python train.py --model="multi-label image tagger" --dataset="fractals drawn by 1,000 iterated function systems, in grey" --train_examples=73750 --image_size=64 --crop_scale_min=1 --horizontal_flip=false --arch="coatnet" --norm="layernorm" --norm_position="pre" --activation="relu" --head_dim=64 --fused_qkv=false --qk_norm=false --layer_scale_init=0.1 --parallel_block=false --moe="top_k" --drop_path=0.1 --num_experts=8 --moe_every=1 --expert_mlp_ratio=0.5 --experts_per_token=2 --shared_expert=false --patch_size=[4, 4] --conv_stem=false --depths=[5, 5, 5] --widths=[48, 96, 192] --num_labels=7 --mixing="mixup" --residual_init="none" --optimizer="soap" --beta2=0.95 --lr=0.0029 --beta1=0.95 --shampoo_beta=0.95 --eps=1e-08 --precondition_frequency=32 --max_precond_dim=1536 --one_sided=false --adamw_lr_other_params=0.00077 --grad_clip=0.5 --steps=10000 --batch_size=256 --epochs=34.7 --lr_schedule="poly" --final_lr_fraction=0.1 --warmup_steps=2000 --weight_decay=0.2 --adamw_weight_decay_other_params=0.01
Rows from block 11, named by matrix and row number. Rows with one number belong to one attention dimension. Each number is 200 + 30 x the weight over its row's rms, rounded and kept within 0 to 999. All counts start at 0. After the name is the row's rms in percent of the matrix's.
# v: attention value (model.blocks.11.attn.v.weight, 192x192), inputs 96-191
# proj: attention output (model.blocks.11.attn.proj.weight, 192x192, transposed), outputs 96-191
v.140,108,190,201,201,164,197,161,207,134,163,233,221,196,223,279,189,236,241,185,208,200,247,195,246,226,208,253,172,215,203,198,195,258,210,181,179,207,213,219,197,185,164,265,165,232,206,213,181,238,243,210,239,158,197,199,234,210,184,255,183,172,228,173,178,190,222,213,203,170,167,160,158,169,239,184,212,223,170,201,171,202,205,213,205,183,156,242,179,187,181,207,201,186,192,178,242,185
v.141,094,161,216,193,166,205,246,182,221,174,214,215,206,194,159,166,153,190,156,192,212,216,148,186,218,218,191,204,245,199,167,167,150,258,193,219,214,192,164,214,218,205,163,230,211,253,240,123,207,209,198,176,239,170,159,230,168,198,204,194,219,173,198,126,247,216,203,196,167,206,256,243,185,181,150,185,169,165,174,209,218,265,238,225,218,218,186,231,211,176,208,231,252,214,171,216,191
v.142,095,176,184,237,228,163,211,169,207,267,170,227,255,210,173,216,237,178,197,203,146,192,200,237,203,147,248,199,159,208,191,211,185,149,217,158,200,251,192,177,213,166,158,199,203,187,222,192,162,193,187,152,196,228,149,203,216,144,239,167,154,220,280,182,169,208,214,242,167,207,226,220,165,183,141,256,240,218,195,151,240,198,129,214,259,145,153,195,186,156,238,226,186,218,191,202,249
v.143,107,180,190,208,189,233,197,184,176,242,199,239,221,185,224,178,190,162,205,205,219,162,263,279,202,193,176,210,206,155,209,164,185,212,200,237,190,212,220,177,210,204,213,283,195,197,175,218,177,179,183,240,238,203,265,202,268,247,148,204,169,161,230,203,217,211,165,234,128,221,232,197,233,176,202,195,174,203,203,232,195,233,197,189,180,201,235,201,232,154,173,210,161,175,252,207,192
v.144,110,299,158,208,161,177,185,210,226,171,181,209,188,184,138,233,153,190,200,173,163,197,178,137,251,202,234,215,275,229,204,227,251,154,216,170,219,190,217,214,196,215,214,212,207,217,164,201,232,157,217,208,204,175,265,200,191,208,216,197,229,215,206,261,163,206,234,220,166,226,187,250,202,141,195,208,200,209,209,156,232,105,216,203,234,198,174,209,214,194,190,174,217,215,196,213,197
v.145,101,167,207,222,205,177,166,187,185,197,194,210,266,218,201,280,201,248,184,178,202,245,186,232,238,154,215,230,208,187,221,214,168,187,182,295,166,206,178,166,228,216,150,165,193,207,200,192,213,240,189,169,183,215,231,189,216,177,232,198,174,235,147,165,191,272,227,181,172,168,208,270,159,213,226,215,132,194,153,200,173,245,202,225,161,216,245,198,172,171,219,229,206,238,239,254,178
v.146,094,186,215,210,186,196,194,158,248,216,205,210,251,220,176,225,187,220,207,187,141,192,190,223,234,206,162,222,202,221,203,212,192,185,249,193,200,221,173,198,244,219,198,177,203,202,257,159,132,196,191,272,220,184,179,228,234,206,276,236,232,210,196,184,224,215,185,189,237,194,258,207,179,235,188,203,178,225,184,200,156,211,198,200,165,222,197,197,240,147,212,183,187,150,227,224,195
v.147,094,236,243,211,242,207,186,180,144,177,225,189,238,221,243,189,172,241,159,239,288,214,248,230,186,210,174,230,188,189,202,222,178,238,185,256,226,214,259,171,217,222,215,160,162,151,175,222,275,174,180,216,184,207,208,201,231,170,191,179,177,208,217,158,197,240,198,180,190,227,158,216,230,181,204,213,259,144,234,246,215,219,258,162,181,217,220,198,211,210,194,176,180,178,168,171,219
v.148,080,210,197,194,155,222,188,190,249,174,213,214,254,244,185,143,166,136,196,176,218,172,175,176,226,116,152,221,170,217,162,168,197,219,280,209,200,206,176,185,185,221,241,203,165,202,187,255,184,175,207,197,254,223,180,166,209,174,222,214,237,152,193,192,163,176,197,172,175,193,151,191,187,233,235,200,160,181,226,221,209,225,228,192,163,252,228,239,197,162,228,225,211,214,216,221,206
v.149,113,236,173,198,194,218,202,202,193,205,207,224,198,212,216,214,246,178,206,223,169,207,262,245,158,221,201,204,193,195,255,211,205,149,199,156,211,212,204,227,189,187,133,206,232,176,246,221,201,171,158,228,163,259,278,173,256,187,184,180,143,225,161,182,215,193,201,204,227,171,164,199,186,188,141,259,251,190,206,198,196,186,199,168,182,222,124,130,201,163,182,235,193,176,196,234,231
v.150,088,182,225,175,232,170,233,137,213,212,194,231,206,187,217,185,224,160,216,217,206,212,239,230,190,180,237,217,235,169,195,219,208,206,200,196,181,192,193,201,194,224,222,143,160,162,149,239,191,186,234,240,204,211,138,180,181,205,262,188,190,191,222,257,216,200,205,180,198,196,183,124,223,191,205,135,214,186,255,249,180,249,187,218,206,187,234,210,148,217,181,160,198,196,222,205,212
v.151,108,191,154,133,184,207,224,197,196,201,149,241,154,184,162,191,159,232,261,183,222,212,189,270,163,268,220,178,245,213,209,220,186,184,166,217,228,187,185,269,201,179,192,200,177,189,153,211,223,241,190,195,179,199,150,214,178,249,196,200,196,182,235,226,153,201,208,224,184,209,193,141,191,174,205,191,215,196,116,196,163,200,173,175,230,206,197,183,229,183,190,205,176,180,191,160,189
v.152,107,258,129,214,209,249,180,163,205,178,252,241,214,224,235,131,196,161,197,251,251,219,229,161,149,185,231,204,164,199,231,205,235,170,236,217,198,178,169,220,192,232,152,252,211,230,182,194,189,187,190,231,172,140,253,199,205,209,226,234,181,216,238,184,190,187,174,218,261,166,204,179,221,214,166,224,196,183,227,196,188,212,182,224,210,191,209,247,185,239,208,181,227,246,231,159,241
v.153,083,205,200,185,97,203,280,190,213,236,227,182,203,171,214,193,223,211,195,212,183,227,244,180,214,200,196,214,195,174,146,172,216,208,167,190,197,177,201,185,176,172,231,195,261,204,171,188,192,276,189,155,196,206,227,254,196,222,246,184,192,185,184,198,160,198,217,200,228,222,228,209,172,179,191,168,230,142,183,182,223,262,172,171,218,177,216,165,148,166,184,242,220,208,199,196,155
v.154,097,184,173,269,180,205,172,233,230,160,232,177,143,197,176,201,159,229,179,179,158,219,203,230,211,168,200,172,216,228,197,140,188,185,229,223,232,181,174,157,194,198,248,137,177,181,235,158,235,215,236,177,135,261,186,184,212,222,264,174,171,202,160,157,221,149,200,181,174,234,256,185,199,184,205,160,152,167,178,153,213,183,166,190,232,214,224,220,182,179,212,189,178,160,171,155,230
v.155,093,249,203,241,179,146,229,238,178,195,222,164,229,206,200,293,165,214,152,167,176,210,183,97,228,191,186,226,253,212,230,183,199,203,232,186,187,182,182,171,172,214,219,134,184,195,153,199,192,194,189,178,228,181,188,180,140,190,249,231,209,175,196,170,246,251,210,187,200,252,201,217,157,203,253,196,205,230,200,184,189,218,185,231,134,183,206,208,221,258,209,198,168,182,157,181,196
v.156,094,177,259,172,178,272,193,160,192,167,199,190,206,222,210,192,250,196,195,211,196,197,187,177,249,190,193,173,237,177,228,219,164,224,283,202,198,222,233,212,194,177,219,207,234,175,218,160,235,185,215,177,214,133,219,238,205,254,192,184,254,159,269,137,202,202,189,185,229,191,169,236,188,211,229,180,217,193,201,212,226,251,196,183,214,248,172,192,189,192,210,214,198,219,161,233,197
v.157,090,245,250,224,216,233,170,195,209,178,278,201,169,207,218,204,196,163,192,196,184,151,220,174,206,218,219,185,236,178,260,183,163,159,218,200,172,244,144,219,225,204,192,166,175,236,162,179,198,148,226,229,228,170,194,180,174,239,252,214,205,226,220,218,216,196,194,173,233,256,197,181,203,198,171,218,158,217,251,184,217,165,236,201,190,222,153,230,270,247,184,196,175,209,209,185,209
v.158,095,195,181,184,197,196,222,227,170,212,240,183,247,164,245,200,209,191,228,202,191,199,180,229,271,238,189,147,224,193,216,237,141,141,248,183,212,182,167,193,202,169,164,180,171,211,224,251,167,188,194,181,239,144,179,217,186,231,176,187,212,212,231,183,251,203,251,238,209,232,185,149,245,195,227,230,211,190,198,175,201,215,252,222,209,192,241,193,195,169,192,212,214,247,251,240,193
v.159,107,209,182,187,230,218,202,208,196,188,167,210,164,165,200,225,230,209,154,190,140,205,176,211,223,230,129,167,212,233,169,195,190,197,150,200,153,143,156,226,223,221,214,141,212,202,204,212,163,211,246,158,268,188,136,191,229,198,201,195,196,235,200,136,234,184,216,195,213,178,153,209,195,196,236,201,233,193,210,216,203,206,162,183,200,234,127,182,180,145,196,215,177,171,208,217,222
v.160,107,182,272,207,206,204,221,194,248,159,236,199,193,204,208,198,155,116,164,192,220,227,217,223,190,165,175,203,213,208,176,260,248,279,192,211,185,241,235,192,197,170,212,160,169,187,216,162,199,217,210,225,190,229,220,163,176,185,213,175,187,204,192,216,196,232,252,206,240,247,206,232,157,166,192,109,183,208,228,273,230,202,234,145,197,178,188,232,177,186,233,166,231,204,189,212,196
v.161,091,228,248,191,203,219,230,247,265,208,186,232,188,183,210,181,161,217,187,210,168,231,174,161,242,224,200,206,209,228,248,167,181,200,183,181,180,168,206,130,212,221,218,216,183,191,230,233,162,189,234,197,190,179,252,232,217,213,156,218,195,181,227,156,165,181,201,256,205,133,208,206,230,238,190,240,173,188,187,236,174,204,219,207,197,177,177,222,210,222,232,235,185,232,186,243,225
v.162,098,243,195,211,188,184,235,222,214,200,252,176,197,211,191,217,195,215,211,199,188,222,197,101,180,211,148,232,213,189,214,259,204,191,222,166,193,250,192,189,260,227,183,188,195,157,249,218,233,191,171,240,211,213,232,143,199,178,234,191,188,227,178,217,251,160,187,202,225,218,267,231,191,237,179,204,169,194,244,235,235,209,179,217,220,228,155,207,252,172,216,184,198,170,249,175,194
v.163,092,207,202,231,201,134,264,225,192,209,239,121,246,206,177,219,224,212,114,174,206,219,169,194,171,200,216,180,219,192,214,193,216,190,196,216,255,204,210,218,249,200,181,208,184,237,220,279,169,190,167,183,211,204,203,202,281,216,201,204,174,194,147,182,224,218,177,193,162,206,237,220,164,215,176,180,204,182,229,188,195,143,193,258,148,203,206,234,248,209,210,165,156,162,189,243,206
v.164,094,241,247,225,243,200,196,181,161,186,256,188,205,229,175,187,174,199,272,208,268,219,272,212,139,232,238,171,170,193,247,270,188,233,223,179,126,207,222,205,191,201,221,159,184,150,212,191,201,217,205,208,163,206,212,195,192,217,179,187,205,190,198,200,169,107,181,183,227,205,195,102,235,215,204,180,190,209,173,169,189,216,154,205,213,223,158,239,208,174,205,212,162,137,233,188,205
v.165,097,249,148,210,172,256,195,209,162,187,217,198,235,209,162,221,222,154,212,217,181,154,180,224,254,168,214,223,174,224,262,151,236,188,212,180,217,243,216,193,239,179,155,175,164,223,238,212,198,140,229,173,226,222,157,207,170,194,241,227,125,212,240,248,186,144,219,234,181,199,200,167,211,191,218,185,197,226,198,179,209,145,234,207,207,196,205,151,213,197,208,195,193,210,295,201,173
v.166,093,209,165,177,260,227,162,203,176,197,187,235,190,217,242,234,226,207,207,189,195,214,222,199,233,134,199,225,219,194,233,240,174,209,206,239,151,178,227,212,201,171,200,220,244,184,221,217,217,174,197,211,164,215,191,232,201,200,236,218,246,294,183,262,208,253,276,200,163,188,194,228,196,239,233,231,215,220,172,185,147,169,208,245,238,227,241,175,164,202,216,251,198,216,266,245,165
v.167,104,217,211,248,176,174,203,204,163,250,189,249,217,149,195,203,159,206,177,228,266,220,225,226,185,160,265,157,227,223,196,223,254,216,220,184,224,236,227,251,249,111,165,141,213,200,217,161,244,173,216,197,208,223,205,187,207,189,201,186,191,179,214,223,222,195,191,192,217,236,167,178,205,196,206,202,212,195,198,173,177,219,154,214,255,170,152,212,157,141,227,236,171,198,225,208,180
v.168,099,167,224,162,238,198,149,229,192,254,218,185,178,210,218,124,223,167,166,211,222,200,171,150,191,187,191,176,192,230,207,205,217,220,234,213,182,229,226,195,134,220,206,196,207,149,197,195,238,164,212,171,197,254,195,215,228,194,180,183,172,218,222,195,195,148,175,220,181,174,158,223,222,214,204,210,222,226,151,213,174,238,135,152,235,217,202,186,139,175,248,215,185,209,194,218,170
v.169,099,196,200,211,235,207,152,196,228,202,226,224,241,207,295,198,199,155,189,194,193,199,182,181,161,226,187,204,198,201,186,225,161,212,186,246,245,201,218,214,169,138,234,205,188,185,180,179,211,257,197,181,238,175,204,186,210,199,166,256,194,187,180,183,242,225,222,240,202,248,152,172,145,180,213,103,195,181,162,246,160,256,184,208,151,216,245,205,195,238,242,238,145,196,232,214,226
v.170,097,242,187,181,216,233,196,234,186,223,217,163,206,206,199,194,175,221,151,180,172,174,143,109,224,127,205,144,249,235,207,158,197,200,207,207,214,199,199,232,204,196,182,199,200,274,167,197,191,188,181,226,234,188,197,238,177,167,205,198,194,228,275,206,145,192,264,223,184,210,227,239,215,231,161,218,220,224,187,202,221,200,245,172,208,208,208,219,241,216,199,198,197,244,169,195,181
v.171,114,194,181,216,247,206,182,205,269,207,173,157,220,198,170,201,176,216,174,177,231,155,206,157,183,257,163,207,193,182,211,192,214,134,270,184,242,215,147,199,211,220,209,227,162,215,190,221,182,206,190,157,258,195,210,200,193,184,192,195,257,182,172,243,200,172,222,224,237,142,201,193,188,267,209,182,187,160,185,160,182,175,194,221,167,200,208,177,209,224,208,202,197,242,173,239,236
v.172,104,216,195,182,168,158,185,169,172,203,139,228,264,199,193,207,231,192,285,163,215,213,218,259,207,124,209,168,171,194,236,238,171,236,198,184,206,229,223,237,223,200,168,207,204,248,219,196,144,148,239,214,154,223,240,248,220,191,233,177,211,223,169,252,193,218,186,153,187,207,265,164,164,228,138,220,178,235,205,220,189,171,195,192,199,183,181,241,210,215,193,223,148,196,185,192,171
v.173,107,157,186,183,221,262,210,260,170,206,197,209,164,180,241,177,160,221,234,216,221,229,192,182,228,214,175,180,192,162,167,179,215,235,184,226,240,187,154,170,174,192,159,251,167,265,220,185,222,246,200,243,173,215,194,192,159,155,192,208,180,167,215,196,172,234,204,195,190,257,250,167,262,173,203,141,146,162,224,234,215,211,207,221,204,124,200,249,223,200,184,184,231,229,221,156,174
v.174,104,168,237,196,236,226,210,203,205,237,124,175,135,221,184,241,221,223,216,188,187,189,237,202,170,186,221,214,173,190,215,211,197,199,174,204,179,151,207,194,172,178,241,160,261,218,221,130,202,276,246,244,166,253,220,186,231,176,190,210,182,228,183,267,216,155,176,175,221,180,212,224,198,197,183,221,199,182,174,172,156,172,196,218,210,202,190,138,191,177,185,231,155,156,200,195,173
proj.140,107,155,259,150,198,159,237,182,203,165,150,218,135,175,244,222,207,251,264,211,195,275,241,174,196,180,190,181,219,247,166,209,198,199,196,141,215,246,169,214,245,206,231,137,213,191,201,189,169,235,189,179,201,129,186,212,195,256,213,216,152,217,212,210,216,171,283,153,165,233,197,180,207,189,246,228,176,212,200,210,198,169,164,166,230,242,162,185,228,158,192,193,205,205,184,179,170
proj.141,093,224,213,268,205,209,173,215,221,159,164,155,197,209,195,230,186,183,228,153,187,178,199,168,226,169,230,202,235,167,258,180,178,155,231,178,163,214,201,213,221,148,218,219,222,230,229,232,191,175,211,220,172,275,192,147,226,234,212,215,250,178,218,202,247,256,216,150,162,178,148,178,171,226,214,223,239,230,229,155,229,182,208,142,197,106,219,235,215,200,171,193,238,217,201,197,210
proj.142,095,192,189,209,218,234,182,218,179,226,227,200,150,193,184,235,186,157,173,202,148,193,221,175,204,167,252,179,209,194,238,225,198,265,195,204,203,246,224,233,126,219,206,204,161,247,203,197,208,210,239,222,229,206,160,239,218,235,232,217,252,187,144,214,133,175,217,218,194,206,135,212,222,245,220,209,184,184,202,265,204,163,239,245,160,236,194,195,224,182,189,179,193,189,236,239,227
proj.143,101,193,178,191,183,264,188,198,180,204,256,213,254,191,170,210,229,235,219,219,189,179,162,211,227,220,264,138,243,192,171,213,200,183,246,170,213,210,210,200,190,165,125,226,188,169,227,262,158,172,199,148,208,225,216,167,233,196,179,207,197,204,193,159,217,258,231,210,234,150,210,228,189,143,213,145,194,171,134,177,187,178,201,206,223,180,182,189,187,217,227,213,162,256,203,227,179
proj.144,103,228,199,244,240,155,176,178,189,184,201,219,162,179,267,189,251,258,167,221,180,141,155,228,201,185,197,215,180,196,201,198,169,146,203,169,182,187,178,227,257,253,227,182,153,164,238,158,207,213,249,176,189,175,228,229,235,143,217,174,180,222,206,208,178,216,133,211,218,213,231,223,220,162,170,220,154,189,194,240,180,225,180,227,229,216,200,163,154,198,179,227,119,143,203,234,231
proj.145,098,174,167,233,180,186,178,164,203,196,198,181,140,247,205,155,248,137,200,208,202,213,178,180,224,196,201,166,225,161,264,163,180,197,210,202,162,211,222,235,217,198,168,237,178,187,209,208,186,189,245,243,220,198,231,191,157,219,224,237,185,185,157,210,195,224,184,182,234,189,211,187,238,160,209,220,150,214,194,173,181,141,226,217,171,239,249,216,228,137,182,175,174,202,180,236,202
proj.146,092,193,218,178,193,158,156,154,135,228,169,200,230,220,171,219,199,176,188,248,173,194,166,145,185,237,188,155,194,169,217,194,170,244,252,236,183,171,197,209,155,193,181,226,186,190,185,220,146,209,173,206,182,220,254,191,199,193,226,256,173,216,167,224,160,198,242,231,145,222,154,219,230,262,225,241,210,185,166,213,190,205,219,204,192,201,146,204,187,239,188,168,250,249,177,216,252
proj.147,087,182,221,175,184,171,176,211,244,143,179,227,163,139,167,201,181,166,167,171,214,158,264,196,228,279,231,182,189,191,245,174,162,221,246,216,238,153,195,237,201,178,158,205,199,220,197,203,211,225,197,152,204,183,201,129,178,194,176,245,205,194,221,212,195,225,210,161,195,238,219,228,174,217,186,167,220,203,208,222,136,197,164,175,187,208,266,225,182,226,239,274,177,170,168,180,141
proj.148,078,225,172,219,167,248,179,199,177,237,257,174,236,247,133,230,241,230,163,205,201,184,177,183,213,242,188,221,206,165,240,246,160,192,196,173,213,197,222,109,201,200,164,248,213,167,231,218,139,239,161,179,186,135,212,204,149,238,234,214,185,141,207,189,216,227,198,148,244,208,214,220,151,164,237,245,207,148,194,224,183,186,164,167,174,167,150,191,200,233,166,249,213,224,183,210,180
proj.149,102,188,209,161,161,193,222,200,255,226,194,271,199,187,221,182,129,201,178,204,161,171,226,208,200,209,187,173,205,169,171,204,233,225,178,232,189,224,267,231,143,192,201,176,166,224,170,187,225,179,194,180,184,217,182,245,165,197,168,222,175,184,179,166,163,163,258,172,171,190,219,226,214,237,203,188,219,148,196,236,206,192,191,253,157,267,213,270,190,253,199,205,179,173,189,154,231
proj.150,090,222,196,177,197,178,194,190,202,215,147,194,183,218,180,183,242,227,209,190,249,240,178,193,183,198,171,204,190,221,186,173,218,186,164,148,235,164,203,172,217,249,179,248,220,193,204,187,205,174,188,206,200,168,220,179,160,159,148,176,145,149,225,199,196,195,196,215,156,222,212,226,161,224,217,152,182,238,200,216,217,197,218,149,232,203,192,176,228,175,205,200,168,182,207,166,180
proj.151,109,254,195,296,204,215,177,220,189,196,170,192,221,203,265,248,251,242,184,209,239,201,159,178,142,168,214,176,172,158,129,161,221,197,176,196,226,224,174,211,202,229,217,193,208,186,195,197,217,151,231,182,176,191,226,203,210,206,187,159,171,170,167,191,205,235,242,275,170,164,206,214,192,176,199,231,246,187,207,218,221,238,195,182,154,184,220,180,157,234,227,184,180,157,222,204,213
proj.152,105,146,202,152,245,236,264,205,238,170,213,188,158,169,190,229,176,219,132,194,197,157,221,137,183,211,174,206,167,204,201,160,238,133,177,249,234,165,232,211,233,175,203,228,212,250,206,199,211,193,226,202,193,127,184,223,186,210,220,200,193,181,209,197,204,158,202,250,193,224,212,223,227,171,190,189,239,211,218,195,227,242,199,212,176,259,181,183,262,198,143,200,179,199,233,184,219
proj.153,085,133,176,198,216,150,145,185,264,131,171,199,186,232,186,183,164,198,225,224,208,177,184,183,193,219,195,222,231,205,155,187,210,191,189,181,222,169,195,168,179,192,225,195,257,187,209,164,175,224,210,200,187,180,195,240,204,195,183,195,230,148,231,242,215,195,218,252,249,216,250,207,215,194,153,204,252,232,236,200,161,223,183,214,170,217,239,222,166,140,195,200,133,264,219,205,218
proj.154,102,218,156,161,184,143,147,151,156,159,147,189,216,213,196,199,185,171,263,178,245,161,154,163,167,223,199,227,232,213,257,192,240,205,209,209,213,206,173,195,170,181,236,174,188,179,177,233,191,184,182,192,183,187,229,225,218,208,225,216,178,210,191,199,168,249,187,174,192,207,202,195,200,189,191,246,198,238,236,168,173,159,158,186,155,199,194,149,157,162,190,298,187,244,184,170,227
proj.155,086,198,196,213,183,242,219,195,231,213,178,210,212,209,179,143,219,144,234,190,229,235,166,275,192,221,210,190,176,212,178,235,191,199,217,160,181,148,225,207,223,219,251,206,203,226,225,191,141,241,181,171,159,190,214,270,181,148,243,173,224,165,188,238,197,190,154,195,201,261,153,226,218,199,200,238,173,174,220,169,205,216,165,166,180,195,210,186,262,171,237,170,174,187,189,246,219
proj.156,092,183,257,269,186,178,178,229,197,167,207,180,199,216,208,207,133,163,212,195,199,157,221,173,204,261,145,209,194,225,242,239,226,185,186,189,197,240,176,205,159,170,237,224,227,223,144,232,244,208,180,179,191,177,209,142,196,236,162,216,186,245,245,191,178,195,211,156,237,159,154,260,236,248,181,241,179,147,213,180,231,178,209,148,201,220,208,160,140,269,208,234,244,159,252,248,192
proj.157,089,220,164,145,238,210,230,209,177,182,175,248,248,251,255,197,172,178,204,199,215,214,142,252,178,200,205,206,170,196,178,169,225,204,230,174,233,194,268,190,222,273,162,232,158,147,107,187,231,221,214,157,149,227,218,194,227,193,185,160,185,235,210,220,260,183,193,199,224,227,160,196,199,245,191,219,178,207,171,176,204,240,226,102,205,217,169,207,175,238,237,183,247,177,175,203,176
proj.158,093,200,238,239,166,235,225,233,222,224,247,192,206,194,225,267,233,180,217,266,188,176,179,224,184,206,203,233,200,166,198,206,225,227,241,155,173,195,191,217,221,179,196,141,242,207,171,146,206,196,211,151,200,272,193,236,237,181,246,163,206,251,178,205,204,120,185,142,187,161,242,230,235,178,197,260,186,206,243,176,172,229,240,150,255,178,209,192,198,208,176,146,232,137,207,222,161
proj.159,104,221,176,200,170,158,183,201,221,237,182,132,193,213,218,182,139,179,208,172,190,152,210,223,189,247,194,204,220,179,219,254,216,191,178,207,209,231,227,151,173,245,158,165,246,203,121,187,223,189,159,229,211,224,219,247,224,238,186,199,212,214,183,199,204,143,262,216,206,200,189,200,164,205,240,203,230,194,239,171,183,238,226,205,196,172,239,166,178,182,208,112,229,202,214,175,179
proj.160,099,223,201,217,169,192,166,178,217,163,113,198,167,250,208,166,254,212,191,170,217,204,184,216,204,220,183,251,258,207,233,225,206,170,189,175,232,179,153,214,172,168,180,245,207,169,187,198,139,153,217,233,189,170,208,195,195,169,202,179,170,156,221,185,194,226,175,143,183,210,274,172,171,221,137,246,208,189,200,219,207,196,167,204,188,185,216,258,194,198,143,200,171,178,190,212,203
proj.161,093,232,169,242,206,183,228,236,185,223,273,218,191,163,207,200,243,232,127,221,203,194,171,178,247,202,255,263,193,171,237,252,245,235,191,227,244,229,224,183,192,208,191,253,228,210,220,240,219,173,231,268,153,234,193,218,175,187,233,222,202,209,206,160,141,188,229,213,169,203,196,210,188,185,243,184,201,196,199,231,186,188,236,207,219,153,206,202,187,220,202,230,207,214,193,220,223
proj.162,096,193,204,214,215,135,188,180,197,208,196,261,173,218,179,195,146,206,204,104,193,205,230,207,196,202,199,156,243,188,236,161,143,220,197,201,171,168,203,227,135,190,235,223,187,265,259,198,190,182,201,218,179,221,222,195,256,188,205,173,164,244,217,188,272,228,171,188,170,185,235,208,192,213,179,175,169,173,149,212,174,170,201,200,162,192,184,199,145,192,189,250,228,240,180,212,208
proj.163,091,204,166,152,150,268,221,219,251,210,212,204,177,228,222,239,192,194,206,182,205,155,160,209,187,193,212,130,210,243,210,207,170,177,218,199,176,226,251,141,152,247,204,227,167,252,225,247,179,218,213,221,216,172,221,197,167,220,252,206,158,188,227,250,168,195,207,198,213,173,184,211,219,222,238,164,175,193,206,197,196,275,203,222,228,236,245,234,220,180,195,155,236,151,171,203,201
proj.164,095,204,207,186,182,176,241,232,176,228,191,243,246,260,227,143,209,228,244,191,220,242,192,170,183,185,172,162,183,209,184,207,209,208,197,190,217,223,167,206,171,129,202,225,222,164,190,218,186,174,133,249,143,154,140,199,235,214,253,202,167,211,236,163,195,178,184,241,162,181,196,210,177,193,221,204,177,183,156,187,213,207,162,194,204,197,177,181,217,234,184,224,189,218,248,204,200
proj.165,096,173,231,133,204,229,232,241,207,192,198,222,156,195,238,197,217,219,181,246,190,216,208,204,171,211,158,204,133,195,171,174,172,219,236,228,162,209,175,205,197,201,172,171,212,154,197,213,149,224,194,173,183,206,204,240,236,181,239,213,275,214,182,194,213,183,217,153,250,250,185,249,217,240,224,179,158,210,188,218,224,179,275,258,170,145,146,123,232,186,185,200,170,194,187,240,182
proj.166,094,182,195,201,221,142,179,99,196,220,200,223,166,201,176,172,215,174,197,185,146,194,188,253,209,247,190,189,175,183,225,177,192,233,164,179,162,192,187,235,281,278,215,136,178,159,160,190,164,188,205,178,212,163,259,188,243,244,193,242,205,236,189,158,193,194,245,213,217,191,212,224,183,142,144,195,163,261,213,214,156,216,247,228,254,225,136,205,159,251,197,211,152,220,161,140,174
proj.167,096,241,239,196,203,198,211,198,205,201,232,220,160,176,242,265,197,213,227,199,213,197,154,212,198,198,248,164,206,207,179,162,219,162,243,162,146,121,191,168,201,185,244,146,183,210,193,226,152,208,174,226,188,149,170,163,208,179,251,176,149,162,221,159,197,213,177,190,167,234,174,209,196,138,156,212,169,183,180,233,230,211,187,201,188,176,182,205,202,169,163,199,195,231,219,178,186
proj.168,096,211,172,144,167,203,213,157,230,208,257,185,217,221,150,215,171,192,198,196,227,163,187,206,214,210,169,201,228,224,268,204,216,255,190,209,225,204,182,172,194,198,229,234,187,198,182,215,208,171,166,239,192,168,169,175,188,143,187,198,191,245,174,198,171,191,217,224,160,203,230,184,149,197,213,201,167,128,184,167,250,139,226,201,265,168,206,228,185,195,217,269,215,279,251,164,198
proj.169,096,158,220,165,213,244,175,203,173,181,180,215,169,256,166,232,177,167,189,242,182,241,223,223,197,199,212,148,189,253,213,217,230,220,168,182,173,250,151,228,187,158,156,180,240,182,204,198,182,218,249,160,183,142,169,131,177,204,240,204,196,232,256,213,186,222,189,159,178,166,175,197,192,165,213,213,225,196,187,184,207,211,158,155,263,232,202,203,233,231,183,121,170,185,207,179,203
proj.170,093,182,183,211,179,242,160,218,257,186,220,194,189,173,214,210,196,195,141,190,144,167,210,178,220,168,214,175,138,190,250,155,210,219,220,215,236,212,157,210,234,203,207,205,199,167,193,194,245,241,179,186,203,191,184,224,166,198,235,140,239,204,150,216,190,200,193,169,173,199,169,197,190,179,180,137,179,244,194,161,224,193,221,196,196,163,214,190,152,230,251,210,202,204,171,232,212
proj.171,110,189,196,143,249,273,187,230,191,222,280,210,184,236,181,231,226,233,187,175,171,185,204,236,178,166,210,199,196,236,192,218,178,219,160,238,148,206,191,156,129,220,203,208,162,222,207,216,209,179,253,168,188,229,198,168,99,216,200,218,216,220,194,259,181,188,167,176,226,162,203,164,175,160,231,229,233,188,185,165,200,196,192,213,238,210,220,182,186,257,167,178,281,208,192,200,198
proj.172,104,172,202,228,222,197,202,211,181,223,189,240,203,198,186,219,230,214,171,201,189,256,191,180,172,186,163,200,201,141,198,169,192,187,222,222,195,171,248,195,140,164,231,146,128,201,186,182,181,241,202,227,166,203,170,216,170,204,277,202,240,186,185,215,211,160,213,201,146,224,192,196,243,191,198,172,233,238,188,214,194,224,246,255,174,216,172,236,197,260,184,167,276,194,155,240,208
proj.173,100,176,196,189,174,250,183,248,153,146,183,183,206,182,232,184,243,213,220,209,218,230,218,162,169,193,242,200,192,242,188,224,222,178,265,167,226,209,240,154,245,130,159,224,255,240,183,167,205,210,219,194,226,226,157,240,227,227,184,117,257,194,235,199,189,216,201,186,224,159,210,226,178,163,225,176,181,233,182,173,192,173,178,194,145,221,176,182,239,189,190,191,155,225,177,203,184
proj.174,096,188,180,147,180,155,206,171,186,187,182,231,256,205,263,144,213,160,188,232,217,198,190,228,223,147,213,186,232,203,195,201,235,242,210,120,154,196,215,158,193,220,177,185,216,160,172,274,173,168,154,226,197,169,190,173,223,171,206,235,191,167,182,196,174,214,268,263,198,210,188,193,189,173,208,173,203,246,175,229,194,202,198,217,177,200,187,220,197,218,186,218,176,292,200,155,214